From a checkpoint of a small model that answers yes/no questions on an image's attributes.
Data: trained on rendered landscapes of hills, water and sky, 145000 training examples, 7.9 epochs.
Rows from block 5 of the fusion encoder, named by matrix and row number. Rows with one number belong to one neuron. Each number is 128 + 32 x the weight over its row's rms, rounded and kept within 0 to 255. All counts start at 0. After the name is the row's rms in percent of the matrix's.
# gate: MLP gate (fusion_encoder.blocks.5.mlp.gate.weight, 256x128), inputs 0-127
# fc1: MLP up (fusion_encoder.blocks.5.mlp.fc1.weight, 256x128), inputs 0-127
# fc2: MLP down (fusion_encoder.blocks.5.mlp.fc2.weight, 128x256, transposed), outputs 0-127
gate.73 083 [ 91 195  83 127 139 103  98 101 155 169 145 124  74 160 100  95 112 122 120 107 131 229 134 133  68 125 175 113 169 136 131 163 135 165 119 185 102 118 167 115  83  98 157 112 177 153 137 105 171 107 149 147 138 165 128 128 154  81  90 152 177  86 151 192 122 111 168  43 126 128  95 121  78  97 120 165 141 106 132  96 127  89 148  99  89  91 165  78 139 176 111 123 107 133 144 151 149 150 124 123 123  90 176 153 166 196 100 126  81 155 167 122 106  91 155 158 159 177 115  90 130 133 147  93 130  87 111 126]
fc1.73 077 [147  65 148 158  66  76 125 168 134 120  79  98 140 132 123 132 149 167 107 115 171  79 120 123 126 158  97 146 105 181 149  68 114 128 106  93 116 148 153 174 152 187 102 156  79  98  56 121  90  83 155 162 169  70 123 175 131 116 111  84 137 106  75  69 178 147  90 149 188  42 158 154 157 125 128  93 120 132 148 191 110 154 149 157 124 141 105 177 152 125  92 170  89 101 133  84 100 134  92 125 109 133 122 101 124  93 104  99 130 120 116 131 147 162  81  99 137 108 152 132 134 162 159  91 133 160 140 181]
fc2.73 072 [145 215  59 106 133 123  99 153 153 142 110 110  96 117 156 115  94 135 147 124 150 142 142 160 119  97 185 114 163 134 115 140 176 144 119 143 167 108 170 135 117 139 103  94 117 127 123 148 120 142 147 157 156 134 101 125 123 167  98 161  81  71  92 130 129  84 157 118 132 221 117 129 124 133 188 125 161 136 102  78 144 161 150 121 117 147 160  67 136 181 114 106 167  67  92 131 110 167 128 158 123 143 125 155 158 127  47 118 147  91 185 193  95 120 151 201  82  94 132  97  60  88 105 168  93  76 135 125]
gate.74 101 [110 110 111 108  49  78 161 150 150  86 155 110 117  99 147 159  97 135  93 100  91 130 145 102 154 154 151 123 163 161 117  92  96 198 138 157 125  90 147 138  89 139  97 170 154 157  75 141 109 149 114 101 137 119 180 144  82 132 160 138 129 162 166 141 184 159 167  72 101 184 166  61 151 116 117 129  83 125 150 119 111 151 115 182 123 190 168 129  97  67  89 132 158 106 158  73  71 120  99 174  85 147 168 164 153 160  87 135 144 140 145 130 132 112 151 180  93 119  82 187 135  86  99 131 129 136 153 176]
fc1.74 113 [136  79 155 166  75 119 136 187  95  92 111  92 148  84 147 157 121 114  56 135 100  65 106 111 158 175 149 115 134 113 123 101  68 171 129 104 116 167  94 193 116 130  62 168 143 115 132  75  82 140 106 107 131  96 174  98  98 154 154 147 136 136 192 112 116 191  99 129 129 121 183  87 169 162 168 120 113 164 191 116 103 143 131 175 109 126  94 129  95 117 127 185 164 128 164 132  72 151 149 176 143 130 175  84 118  81  81 123 180 121 102 174 137 111 149 131 103 124 142 158 101 140 126 103 158 158 169 116]
fc2.74 111 [163 141 140 150 153 152  64 118 154 152  64 125 144 147 123 136 173 130 129 119 192 105 144 121 139 133 120 175 107 111 126  84 115  68 162 107 158 126 155 140 184 151 165 124 103 120 161 137 143  85 180 147 104 119  52 103 174 152  96 107 114 102  91 106 110  86 171 156 189  78 157 168 159  80 153  95 158  93 109 146 131 114 169 123 112  99 121 142 161 116 174 136  80 135  88 151 128 118 171 114 160 128  88 120  92 105 104  76  86 111 152 135  90 185  88  45 136  90 167 125 108 148 167 129  66 165  73 103]
gate.75 108 [182 138 111 186 103  99 128 129 130  98  85 130  91 152  91 121 130 181 143 144 148 101 116  97 106 134 106 191 150 164 194 168 127 131  93  94  79 183 148 170 182 163 133 144 147 120  96 102 145 136 123 186 160 121 108 158 162 143  77 124 139 140  85 104 155 135 132  83 144  48 134 204 119 111  91 111  97 167 157 184 100 134 102  56 106 123 105 155 180 122  97 167  96 161 144 110 116 155  96 126 114  91 144  90 153 111 113  68 127  76 137 105 163 141  99 129 151 102 120 151 165 151 206 100 134 164 163 155]
fc1.75 102 [165 110 161 138 112  72 145 140  94 139  92 118 142 158  86  99 130 177 184 130 145 150 129 139 131  96 147 119 107 181 135 215 170 100  97 109  57 115 101 120 155 110 116 145 165 144  82 142 131 129 117 142 152 115 129 180 144  75 101  79 181 100 127 154 172 135 101 108  99  86 108 169  53 161 134 155 150 146 144 128  89 172  86  36 103  91 148 148 153 156  91 127 127  87 163  91 158 130 138 112 117 107 152 109 138 123 133 150  83  95  64 128 198 166  90 140 169 175  81 126 128 137 127 117 132 144 177 178]
fc2.75 108 [122 134  91 115 107 111 119 127 120 144 138 113 158  87 169 197 158 129  60 102 163 129 115 129 116 111 135 134 166 150  79  81 110 124 171 142 185 139 152 145  95 137  79 112 125  83 111  56  63 110 156 111 177 112 139 144 136 211 128 145 102 144 169 115 153  67 126 112 144 161 181 110 187  99 114 125  97  55 128 103 189 120 139 188 131 130 147  95  84 130 119 178 141 129 156 101 129 188 104 152 116 162 104 111 160 121  96 148 145 162 195 129 141 111 160 134  35  70 122  85 133 143 105 133 118 118 104 135]
gate.76 132 [113  94 107 140 107 125 178 131 147  64 131 120 100 134  94 121 112 165 109 138 140 110 105  74 159 153  94 142 187 134 165 109 133 118 151 101 117 159 173 176 125 167  99 121 142  83 124  97 112 127 158 185 159 118 117 131 142 193 153 146  99 216 100 174 126 120 100 129 101 113 166 138 181  79 111  83  79 116 153 153 105  84 118 104 149 197 164 100 168  53 125 167 106 154 110 114 104 153  94 174 103 127 128 110 174  98 133  57 114  92 115  79 188  96 113 137 132  86 150 148 176 114 187  89 117 170 135 127]
fc1.76 129 [109  98 156 131 172 163 105 169 139 109 131 162 139 106 165 139 158 109  95 128  97  86 157 103 143 166 133 125 130  88 144  89  77  86 155 146 165 116 144 112 108 171 101  97  51  96 169  85 111 165 128 128 125 106 113  95 113 130 191 165  77 164 129  50 105 181 188 188 175 123 179 100 173 168 137  90 127  83 136 110 105 106 160 192 130 167  71 107  99  92 163 140 156 155  91 170 138 120 169 137 147 202  89 144 107 104 125 122 171 122 149 138 118 170 148  61 118 103 131 157 134 126 128 131  84 143 116 105]
fc2.76 130 [119 102 127 187 125 158 149 141 150 131 124 150  96 123 133 139  85 149 164 177 116 132  69 102 155  97 100 172 112 105 138 137  90 161  76  70  66 193 177 195 139 112 135 103 169  69 153 158 140 156  90 138 138  95 132 102 150 131 122 118 144 146  96 153 102 158 103 125 106  94 156 155 150  96 124 101 128 213 151 175 101  57 145  78 161 140 132 145 190 169 146 128  68 167 124 155 114  92 161 130 168  97 155 101 106  97 198  68 134  87  88 118 101  99  96 153 146 110 148 114 145 111 176 119 161 128 117  96]
gate.77 111 [ 73 120 126 110  73  57 152 160 141  73 142 117 112  95 147 162 124 138 108 116 109 136 125  57 136 157 134 146 159 161 156  91 114 182 131 171 125 107 114 139  71 128  90 138 123 106  61 108 132 136 133 143 168 136 170 154  91 134 156 146 138 160 124 102 186 170 134  45 122 156 144  75 130 111  95 129  73 115 156 151  95  85 126 173 102 185 150 144  95  99  61 138 127 156 197  79  83 125  79 131  84 106 115 166 149 184 138 104 173 160 131 145 119 115 131 149 119 138  89 192 154 133 138 130 167 146 108 189]
fc1.77 120 [ 61  92 116 119  73  96 131 146 129 115 149 150 107  80 189 166 147 115 111 148 110  90 119 100 139 162 157 180 167 130 123  78 104 159 124 175 141 151  92 122  69 130  75 155  80  88 103  86 112 127 102 102 156  78 184 107  91 154 144 113 148 154 157  82 160 223 108  89 124 137 173  71 163 116 141 102 126 131 150 128  97  85 114 196 103 145  97 185 118 113  85 147 146 171 189 106 134 133  90 161  98 136 102 115 149 150 150  90 197 163 153 166 111  99 109 110 149 130  89 143 112 147 111 110 157 120  99 161]
fc2.77 113 [171 106 158 155 188 144  69 169 121 138  79 138 161 126 115 134 151  86 134 105 127  89 129 113 127 120  99 146  76 117 143 123  62  71 130  59 153 131 127 114 195 154 153 102 125 112 160  96  87 132 134 157 147 116  50 108 159 138 104 126  85 112 111 104 134  91 136 182 182  94 182 175 161 124 150 106 143 142 110 116 130 134 187 121 104  89 108 121 144 141 185 124 104 115  82 149 153 144 199 109 180 162 117 107  80  60  84 111  70  82 117 125 105 189 120  81 115  82 177 124 129 141 141 142 107 120  97 109]
gate.78 108 [ 87 100 156 139  64 132 178  97  89 112 164 105 157 107 101 181 163 185 128 140 165 105  78 123 159  93 143 130 143 101 116  70 173 202 144 108 107 165 114 146 102 118 151 155 118 114 113 129 168  63 116 108  96 109 183 129 142  87 178  56 162 167 143 141 112 156  90 102  93 137  84 137 125 101 111 117 108 131 123 140 193  90  74 137 204 179 157 167 143  97 118 154 140 138 125  98 110 134  92 147  85 116  99 101 128 146 170 132 198 187 116  99 126  99  94 105 120 176 101 128 136 163 102 118 158 161 171 129]
fc1.78 104 [145 174  97 117 169 115  82 165 149 155 120 190 105 128 150 100 104  50 124 133  92 122 192 118 135 157 124 135 135 161 160 151  83  50 104 132 125 104 158  93 150 121 131  99 127 148 129 165 105 197 124 150 133 147  55 139 110 184 112 204  80 101  99  95 172  99 193 166 160 128 172 133 123 174 119 147 148 147 109  96  96 153 162 152 104  99 108  97 101 148 142 112 101  98  90 140 146  72 157 101 162 152 149 161 146 109 106 105 118  65 143 124  90 150 172 153 100  82 122 139 143  83 143 148 103  55 101 151]
fc2.78 083 [106 117  78  96  81  89 171  98 156 123 138 134 112 127 149 119 104 140 113 158 141 129 167 111 145 123 155 118 180 169 113 106 146 147 158 148 133 161 133 128  82 109  77 133  79  59  79 100 162 135  87 147 156  68 157 155 103 120 145  62 131 164 177 169 158 180  84  79 109 151 142 114 140 127  85 110  78 101 151 154  89  97  70 173 136 129 120 120 136 132  85 146 147 144 193  84 153 146  66 196  86 174 132  74 173  97 202 135 135 156 147 129 131  75 116 149 119 131  89 105 176  94 106 100 145 123 131 157]
gate.79 093 [107 161 130 136 101 137 165 100 106 116 163 146 135 165 100 105 194 144 138 164 166 148 139 135 129 115 143 141 156 134 135  64 138 128 119 163 166 149 107 108 133 104 184 118  68 130 126 128 213  77  87 136 138 124  99 139 171 138 142 116 172 155 155  71 135 167 126 125 104 104  92 170 107 159  72 127  75 159  87 145 226  79  61 182 173 160 107 154 116 107 123 139 147 118 112 107 180 127 108 115 111 123 131 103 171 115 145 138 186 191 100  92 144 117 141 113 144 170  71 108 175 154  99 105 131  70 184 135]
fc1.79 082 [141  86 101 149  67 101 142  74 174 127 164 186 106 128 154 144 149 104 182 163  94  98 141 144 119 147 157 206 136 173 114 135 120 139 131  78 130 162 102  83 140 118 179 143 118 104  81 168 168 136  56 112 111  78 124 178  84 175  91  98 118 151 144 150 196 173 122 143 132 138 130 131 121 138 139 109 131 177  77 140 128 120 102 131 168 123 103 192 174 131  83  74  95 144 127  75 153  83 103 119  79 141 162 101 126  92 194  98 122 119 100 118 107 101 106 139 122  97  81 125 121 120 123 166 163 102 155 198]
fc2.79 091 [149 144 125 178 108 127  94 194  85 180 111  87 137 118  79 107 145 179 160 111 153 143 141 134 163  73 174 118 141 128 162 113 130 145 105 164  70 130 174 165 144 158 134  88 120 177 123 144 130 126 119 202 159 143  78 129 153  89 127 112 165  56  96  84 126 117 138 128 121 112 101 158  84 115 132 167 147 160 129 109 163 183 128 110  97  81 177 128  98 149 124 180 153  49 111 128  65 108 113 138 123 104 144 132 133  89  67 168 162  80 146 127 110 192 135 159  98 172 119 121 146 128 112  90  71 108 193 138]
gate.80 098 [ 97 177  42 127  87 155 122 115 171  92 160 165  66  91 149 142 105 126 134 156  83 124 133  97 166 100 155 166 187  98 134 118 118 171 103 129 106 125 207 155  97 135 121  79 131  99 145 138 159 182  86 126 151 112 130 104 109 184 150 145 116 132  94 144  92 133 150 148 159 184 164  94 157 117 114  57  95 176 103 144 111 132 130 160 154 174 131 102 153 124 135 114 132 111 106 148  98  87 130 158 128 132 190 142 153 141 154  77 178  82 200 134  90 103 175 186 115  81 149 150 145  63 111 145 128 102 161 112]
fc1.80 109 [155  86 235 118 128 100 127 139  80 150 134  79 216 139 130 132 182 135 138  85 167 109 110 153  98 147 101  97  70 158 105 124 146 105 159 134 164 142  81 102 156 140 140 180 147 161 111  90 105  47 174  97 113 126 152 164 148  78 122  87 142 133 147 106 150  97 158 154  83  88  90 148 132 113 142 172 156  89 117 111 166 137 109  91 127  98 142 157 137 113 118 128 132 134 155 103 157 194 114  85 104 128  78 100  94 126 103 181  85 161  55 119 168 145  89  73 138 168 111 127 103 147 128 120 131 168 130 148]
fc2.80 092 [107 144 102  74 124 114 134 152 122 124 138 110 127 158 150 136 142 118  92 112 117 168 141 120  89 167 124  87 162 117 171 116 143  94 133 181 150  93 128  81  74 168 101 168 115 189 124 119  54 140 156 171 175 166 142 118  98 180 111 126 145 172 148 166 122  70  94  95  67 158 130  84 139 155  74 154  96  84 162  56 148 152 137 138  76  99 165 128 109 145 107 180 141 129 180 130 151 167  92 143 103 126 132 172 163 171  82 207 103 150 173 107 194  91 104 143 133 139 119 114 179 179 126 111 125 144 108 136]
gate.81 062 [ 95 150 125 114 148 128 112 135  97 138 165 174 121 155 127 120 149 122 146 145 127 140 112 141 109 123  83 143 132 110 131 168 126 115 141 134 152 167 105 131 106 115 110  82 141 139 125 136 209  81 152 139 128 131 114 106 124 145 110 148 131 149  94 166 140 118 190  88  66  97 133 149 121  71 114 119 123 138 118 142 135   5 128  55 105  86 171 127 185 186 129 100  99 213 161 144 168 117 137  89 145 113  76 115 141 156 228  90 120 157 154 132 110  46  94 129 181  98 127 136 137 125 190 153 169 109 107 135]
fc1.81 059 [ 76 172 143  91 180 199  96 137 157 169 133 174 171 146 127 131 103 105 138 143 145 167 118 160  88 129  72 145  99  94  95 192 150  94 128 116 133 151 125 155 175 126 140 148 142 141 161 110 124 121 188 115 142 155  85 100 165 113  76 152 111  80  68 122  60 108 131 119 109 154 119 171 137  78 152  87 144 118 121 116 144 129 129  56  87  97 159 118 162 181 181 118 131 138 134 151 127 174 137 122 150 101  51 104 126 165 129 143  86  96 125 159 132  76 105 129  98 154 197  91  82 102 162 151 133  98 162  70]
fc2.81 067 [158 100 137 135 123 125 104  81 149 143 121 114 139 116 169 193 123  69 116 169 123 107 111 142 118 174 137 166 103 144  61 103  78 135 109  92 122 187 140 142  91  69 167 211 152  89 119 122 134  99 125  53  63  77 137 140 143 170  93  90 131 106 186 136 134 114 171 167 166 127 160  93 169 111 163 120 149 133 137 110 139 148 108 114 121 105  59 173 131 144 144 120 123 127 163 128 147 143 146 185 126 118 151  65  92  76 110 103 141 189  94 151  97 105 118 144 117 139 141 103  93  60 121 171 184  86 101 142]
gate.82 110 [109 110 106 123  86  99 150 153  87  92 122  73 128  92 146 163 124 160  96 112 137 122 152  67 150 135 165 104 170 121 126  76 112 212 165 174 148 119 141 143  75 171  88 171 105 153 102  92  86  85 138 137 180 138 169 121  88 147 131 120 111 149 156 107 148 131 117  99  80 159 174  58 170 110 106 131  78 113 131 116 147 175 140 171 127 136 171 115  76 101 114 161 180  72 160 105  88 168 100 185 103 164 155 152 169 169  71 160 155 116 154 117 158 126 138 135  88  87 119 152 143 119 112 100 133 165 191 158]
fc1.82 111 [103  83 159 130 100 131 156 163 134  98 161  97  92  67 170 158  91 121  98 166  86 108  96 116 132 181 124 145 157 104 121 110  74 198 116 137  96 179 103 168  83 132  87 153 112  94 144 102 105 169  91  71 110 100 185  89  74 128 152 141 161 153 197  97 121 196 103 122  93 154 168  62 168 150 149 115 144 158 155 179  87  93 142 188 159 168  79 158 105 108 109 144 139 142 160 152 100 129 138 183 123 147 147 104 115 113 120  87 174 149 111 184 159  85 126 136 138 108 116 136  90 134 144 103 160 157 114 122]
fc2.82 116 [194 122 165 167 140 117 101 132 165 109  74 129 156 124 109 142 174 134 161 144 148  75 108 102 121 117 129 177  99 131 169 115 128  84 127  84 146 139 105 141 192 147 159 123 113  86 128 122 160 112 153 147 112  74  61 135 140 139  80  86 108 147  73 113 133  99 115 167 185  70 176 181 153 112  89  99 123 134 115 155  93 124 160 117 106 110  85 178 187 107 135 138  52 144 101 125 142 118 164  92 147 114  93  79  87 108 116  72  84  97 138  95 109 156  78  59 158 109 168 119 165 157 185 149 102 153  93 130]
gate.83 116 [159 153 137 128 131  90 103 104 132 155 108 187 132 139 124 136 209 113 170 160 106 108 169 103  53 125 119 188 133 162 163 173 139  73 100 129 125 144 111  77 152  89 144 120 100 122  95 110 191 120 121 158 160 107  84 167 112 100  72 101 150 128 107  95 155 134 178  73 181  82 104 177  61 154  72 146 104 139 116 136 114 144 126 122  96  74  98 168 158 145  96 103 101 140 150  92 203 153 108  78 105 117 150 103 151 112 170 114 129 147 111 103 115 175  84  85 180 163  94 137 174 143 134 139 149 115 113 161]
fc1.83 056 [147 183 160 149 163 143 144 161 146 143 118 154 189  87 130 140 111 178  83 135 147 191  48 103 149  97 183 114  87 101 171  81 107 164 125 111 102  98 190 127 124  76 105 106 159 115 162  42 110  86 141 127 163 114 131  66 107 155  78 131 162 147 127 111 111 113 125 128  90 211 109 108 122 102  75 136  78 108 157 167 166 120 171 152 127 127 116 129 101 120 167 166 109 130 128 181 175 175 153 137 160  91 106 166  99 173 120 114 120 172 125  95 135 112 111 147  85 104 170 133 164 138 127 141 102 155 120  82]
fc2.83 071 [130 137 145 156 128 141 121 133 115 159 104 108 145 117 155 211 160  86 122  39  80 139 113 142 106 154  97 140 105 100  68 197 113 147 112  83 133 120  94 129 150 100 177 157 203 156 155 106 161  86 138  70  50 172 148  99 194  88 137 104 168 104 164 156 101  75 203 129 143 105  87 157 106 155 145 142 157 138 101  81 133 108 115 105 104 125 114 127 111 130 141 136  89 189 143 155  90 149 143  79 153  75 133 145 110 192 126 150 130 118 101 128  88 116 140 105 131 112 128 118 125 111  91 195 163 128 134 107]
gate.84 114 [155  93 141 128 108 111 164 127  85  70 128 112 103 124 132 110 155  99 130 126  70  80 149  76  97 196 127 123 169 134 179 164 115 136 117 130 117 139  76 121  78 171  95 174 127 125 125  94 119 173  74 162 127  99 182 133  87 142 154 108 149 180 201 116 145 190 138 100 109 130 173  98 136 179  72 142  66 127 171  94  90 174 107 124 126 157 106 132  98  79  94 120 142 142 161 128 133 153 116 163 109 136 200  79 149 103  93 156 143 161  95  99 210 136 155 113 151 142 107 166 188 117  96 116 158 130 132 132]
fc1.84 098 [127 182 134 150 106 203 146 108 157 152 112 134 141  96 121 174  75 138 128 118 166 153  75 128 126  94 116 114  90  85 109 144 115 148 102  75 104 158 208 192 193 139 151 117 176 137 178 142 139  90 158 124 134 135 125  91 176 141  89 120 100 118  72 118  73  71 153 142 127 123 103 174 108  65 116  93  94 170 121 155 132  89 156  92 157 131 149 111 187 139 188 141 104 135 108 165 110 135 167  88 161  94 109 128  99 157 156 102 105  84 137 122  87 109 116 178  82  99 170 117 154  99 172 140 148 136 165  73]
fc2.84 104 [ 90 115 147 115 131 141 152 139 128  81 162 167  99 108 111 136 103 107 126  78  62 166 154 136  84 165  67 140 122 112 172 133  97 164  88 146  60 124 125  90 105  70 138 151 183 177 143 155 175 191  98 116  90 185 171 108  97  81 171 153 190 128 165 137 113 149 180  86 119 110 119 108 109 177 115 168 130 154 136 168  95 127 110 104 126 159 124 130  83  92 129  90 102 169 137 137 147 109 135 123 128 104 180 147 119 181 150 129 100 106  98 110 151  85 177 120 131 152  99 236 129 125 142 140 179  92 125 114]
gate.85 128 [125 126  91 142  34  79 138 134 145  90 171 112  92  92 154 156 112 120  77 142 103 129 102 113 162 130 166 139 191 163 130 105  98 180 122 121 114 130 142 139  65 102  96 119 148  93  71 128 109 166  68 105 128  94 166 157 112 172 172 157 144 138 174 132 182 159 122  99 123 177 153  71 161 143 127 134 112 140 161 122 117 132  87 160 131 169 126 118  92 127  52 125 146 155 153  71 103 103  82 186  80 124 154 139 175 120 124 116 196 146 166 144 113  93 167 166 114 102  66 147 128 103  90 119 149 109 113 185]
fc1.85 159 [111 114 108 170 108 109 114 184 140 104 118  78  78  45 167 138 110 100  78 129  92 108 104 101 117 150 127 137 161 123 153 106  71 189  64 119  88 164 146 184  61 119  57 125 143  81 130  85  99 188  86 148 168  99 163 118  94 160 128 147 149 119 156 112 124 166  85  94 120 165 180  86 152 132 148 145 115 174 194 154  74 114 138 139  79 144 121 135 102 154  99 150  98 156 183 136  84 138 131 189 134  96 165 115 145  99 108  87 166 113 162 171 137 101 134 170 126 128 139 149 123 136 133 102 166 120 120 125]
fc2.85 140 [147 111 154 142 164 135 137 123 146 105  54 101 156 159 123 119 137 159 171 159 165  60  99 109 138 139 123 137  80 128 131 135 152 101 170  88 147 126  95 130 186 175 146 152  94 117 147 159 132  66 164 125  87  87 127 121 129  97 107  83  80 167  97  99 131 112 116 156 170  95 150 152 133  91 146  91 151 122 106 146  89 105 182  95 126 113 100 155 203  80 161 133 122 136  97 141 118 101 161 100 150 131  75 116  79 129 105  99  92 136 120 137  99 197  54  59 191 105 179 129 112 138 167 139 100 203  80 118]
gate.86 083 [119 167 110  89 131 118 152  87 131 141 146 134 125  83 172 121 123  71 150 154  90 173 178 118  71 180 115 104 156 134 129 134 125 137 139 174 140 105  99  69  75 131 134 190  94 182 100  93 146 117 135 126 148 170 131 135  89 112 122 143 169 115 211 156 149 132 140 111  92 164 107  80 100 197 108 173  98 100 122  75 173 150 105 132 125 126  53 120  93 124 100  75 158  85 153 110 183 196 118 147 101 131 186 128 130 148  97 161 127 141 129 128 165 116 139 146  97 169  89 113 150 118 113 139 151  62 199 139]
fc1.86 088 [154 115 151 184 138 169 111 174 147 136  95  83  89 152 112 101 133 146 116 151 155 135 102 139 170  89 177 162 137  62 116 126 146 169  99 133  70 146 144 182 143 113  98  56 142  81 180 131 119 167 105 115 121  79 165  93 118 140 107 108 177 133 109 124  73 149  82 115 117 111 156 123 144  88 143 128 151 140 152 184  63 121 164 122 131 142 175 153 138 143 148 160  90 170 159 172  71  79 160 137 166  72  87  64 121 117 149  93 167 137 140 144  94 117 102 140 150 129 142 116  92 207 132 112 126 123  72  63]
fc2.86 083 [182 142 121 162 174 171  90 102  99 182  91 121 161 149 137 150 157  96 142 187 119 129 178 106 105 130 149 172  95  98 129 175 110  93 111 136 157 186 104  64 119 132 100 126  90 101 169 105 119 109 114 141 164  88  80  93 100 125 105 118 139 134 169  80 103 146 157 148 153 138 120 138 109 196  93 176 116 145 182  86  96 146 148 121  87  96  60 173 102 144 160 150 158 112 180 163 203 169 165 112 157 159 123  77 124  61 123 152 158 154 192  90 124 149 124 128 149 139 126  85 146 116  96 155 120 116 154  90]
gate.87 100 [145 122  98 154  54 108 207  75 149  70 128 125  94 138  95 123 104 186 175 163 157 117  89 108 178  94 159 162 162 146 124 132 161 174 150  91  99 151 151 207 143 153 146 152 159 128 118 159 112 120 150 143 103 114 116 132 141 132 131  83 138 194 111 195 133 110  71 110 106 135 113 142 126  87 119  95 107 159 121 159 159 164 101  87 203 154 144 145 170  63 110 172 127  99 116  99  76 100  95 149 116 116 181  72 153 121 141  93 120  99 120 100 159  97 105 173 109 137 150  97 139 110 150 100  89 157 176 144]
fc1.87 090 [131 162 129 117 183 136  91 150 119 119 136 143 105 122 122 128 169  61 106 118  90 131 148 113 133 142 130 121 120  98 140 156  78 136 113 148 152  91  90  79 120 100 132  57 111 112 151 123 172 181  84 110 110 125 133 100 139 169 161 222 115 123 126  58 133 180 214 119 168 138 146 120 131 160 117 118 132 145 124 113  75  80 156 175  91 127  86  79  97 144 133  87 119 155 101 159 172  59 157 115 138 135 115 154 113 142 141 125 168 162 150 147  39 137 197 102 168  95 119 169 123  99 117 177 134  68  98 129]
fc2.87 089 [121 124 103 170 105 114 125 139 161  78 136 115  83 129  96 102  73 160 161 177  83 114 116  91 130 136 127 157 133 132 189 147 113 165  67 123  44 175 140 149  98 120 130 154 149 127 112 184 138 167 105 176 100 109 139 128  91  95 105 102 207 174 128 128 144 166 101  91 109 125 126 104  94 144  86 143 120 170 197 156  61 114 138  68 108 137 106 184 143 108 116 185  89 130 145 117 107  65 120 124 122  79 184 124 142 126 141 102 110  89 171 101 102 112  77 163 165 143 124 138 174 160 189 106 153 143  95 135]
gate.88 089 [136 181 135 107 137 181  88 101 153 145 155 137 112 131 104 164 165 137 110 161 172 179 168 128  94  89 180 140 135  92 126  55 124 135 147 201 163 142 193 104 130 109 154 102  97 172 152 145 180  88 167 122 131 126 101  77 178  98 108  73 160 122 123 111  71 117 162 114 157 132  90 122  94  91  92 144 118  94 113 125 185  95 142 157 142 103 118 137 108 136 171 172 108 105 117 152 171 117 105  99 107 115  88 146 132 196 126 136 151 178 199 104  75 124  98 123 172 154 103 118 139 197 131 107  75 103  95  92]
fc1.88 100 [150 175 146  95 111 152  74  79 173 163 137 110 174 123 125 206 143 157 143  79 210 172 126 151 132  78 195 142 115 112  83 116 159 130 174 116 150 146 189 105 144  86 163 148 179 164 150 140  87  72 203  88 110 143 105 117 151 154  98  79 116 126 117 167 108  37 142 141 151 143 114 106  95  51 143 136 142  80  97  98 159 155 135 125 146  98 155 117 149 129 162 137 111 129 120 140 157 136 120 108 101 113  80 154 127 153 126 157 116 146 169 119  84 114 116 124 144 126 126 102 113 132 121 187 103 130  56 123]
fc2.88 124 [173 146 143 154 127 118  52 147 111 219  93 122 149 123  83 114 170 125 147 106 141 133 153 156 125  91 184 120 103 136  93 109 150 122 121 155 120 101 128 118 157 126 164  99 125 185 123 148 176  96 111 116  88 158  84 134 167  76  92 104 194  50 117  85 139 129 157 123 183 112  76 142  58 142 134 181 179 101 123 113 164 163 119 143  91  74 115 134 103 177 122 182 134  99 106 128 125 103 124  82 122  82 110 154 121 122  83 151 157 158 134 113  86 197 126 103 146 170 130 102 114 203 110 122  84 127 137 142]
gate.89 107 [ 99 109 118 139  36  70 140 111 144  96 154 108  88  81 164 152 101 128  92 128 107 131 118 115 158 130 166 136 178 171 120  81 118 213 117 136 104 129 150 151  75 102 102 124 145 109  65 139 127 132  87 108 123 120 174 158 100 167 173 139 147 146 160 152 201 157 132  82 111 159 137  57 154 125 120 141 107 137 152 126 115 141  97 161 136 156 161 141  89 120  50 139 151 130 177  79 114  82  69 167  79 143 174 166 155 152 116 129 178 150 152 140 101 117 166 170 124 135  64 130 127 104 101 130 144 116 111 193]
fc1.89 132 [128 144 121  75 136 132 148  69 134 156 136 191 149 214 110 106 147 148 186 146 167 136 140 158 129  90 138 131 112 158 113 154 187  57 180 126 184  98 112  61 172 133 195 130  96 124 107 157 155  73 153 106 125 135  94 162 139 125 113 116  74 135  81 147 147 102 140 147 142  93  64 173 115 106 107  90 136  72  59 108 163 127  93 138 175 129 126 125 170 135 124  80 144 121  95  96 190 136  96  79  99 174  79 168 129 160 160 136  71 130 119 113 115 133 120  97 139  94  99  97 133 117 123 159 105 133 111 142]
fc2.89 129 [128 140 125 120 108 107 118 153  72 156 160 100 115 114 115 116  94 134  69  83 101 182 141 120 118 123 139  89 173 141 148 131 136 141  86 152 101 133 138 149  91 112 102 102 173 149 104 104 115 171  82 171 174 182 130 142 117 147 144 158 176  93 153 144 140 134 120  93  88 159 121 101 106 184 109 182 101 172 161 112 172 184  81 131 119 132 157  98  79 169  86 145 164  92 167 105 116 141  98 172 102 115 181 119 173 116 119 163 177 104 117 120 154  94 184 198  74 164  99 111 161 129  92  78 165  69 205 139]
gate.90 116 [143 167 110 156 142 137  84 140 220 150 139 103  95 104 141 182 124  91 104 125 135 185  65 111  91 140 129 155 127  98 114  92 109 178  96  88  93 136 169 152  72  70 113 148 181 120 145 108 139 112 130 115 143 123 159  98 143 149  75 129 168 122 131 179 108 119 136  70 107 161 100 122 128  68 144 157 124 149 161 164 116  85 134 130 104 113 141 145 137 180 126 120  73 189 182 145 113 174 137 172 150  27  95 158 125 137 110  99 114 145 153 153 121  45  96 168 117 150 125 101 105 151 151 153 170  89 102 114]
fc1.90 138 [ 91 152 102 132 111 131 110 150 190 152 165  90 104 126 124 161 151 123  79 151 166 196  82 116  97 135 143 117 181 121 125 104 117 143 132 127 113 138 175 139  63  98 115 153 166 115 114  87 132  79 139 136 190 113 149 132 150 153  92 138 141 149 128 160 112 101 120  45 108 137 104 134 142  60 108 172  94 107 164 135 146  74 111 134 124 128 165 137 136 163 106 136 104 175 182 119 148 201  91 188 117  63  69 122 178 140 117 116 134 179 174 118 141  35  85 156 121 144  96  81 137 164 152 108 160 126  90 122]
fc2.90 138 [166 137 149 131 146 128  89 129 100 173  85 144 152 120 155  92 121  82 173 142  41  92 143 182  88 147 117 123  88 130 124 193 125 130  87 111 125 127  84 103 151 126 146 119 131 162 132 138 140 161  94  93  92 158 118 130 100  97  94 135 137  76 121  87 130 141 157 140 172 136 114 130  76 196 199 141 206 167 120  85  85 167 147 113  67  57 105 156 109 161 134 109 140  81 108 140 109 120 161  68 152 138 177 144 105 116  86 159 128 100 117 177 110 197 119 107 176 146 138 138  63 133 119 168 135  97 138 126]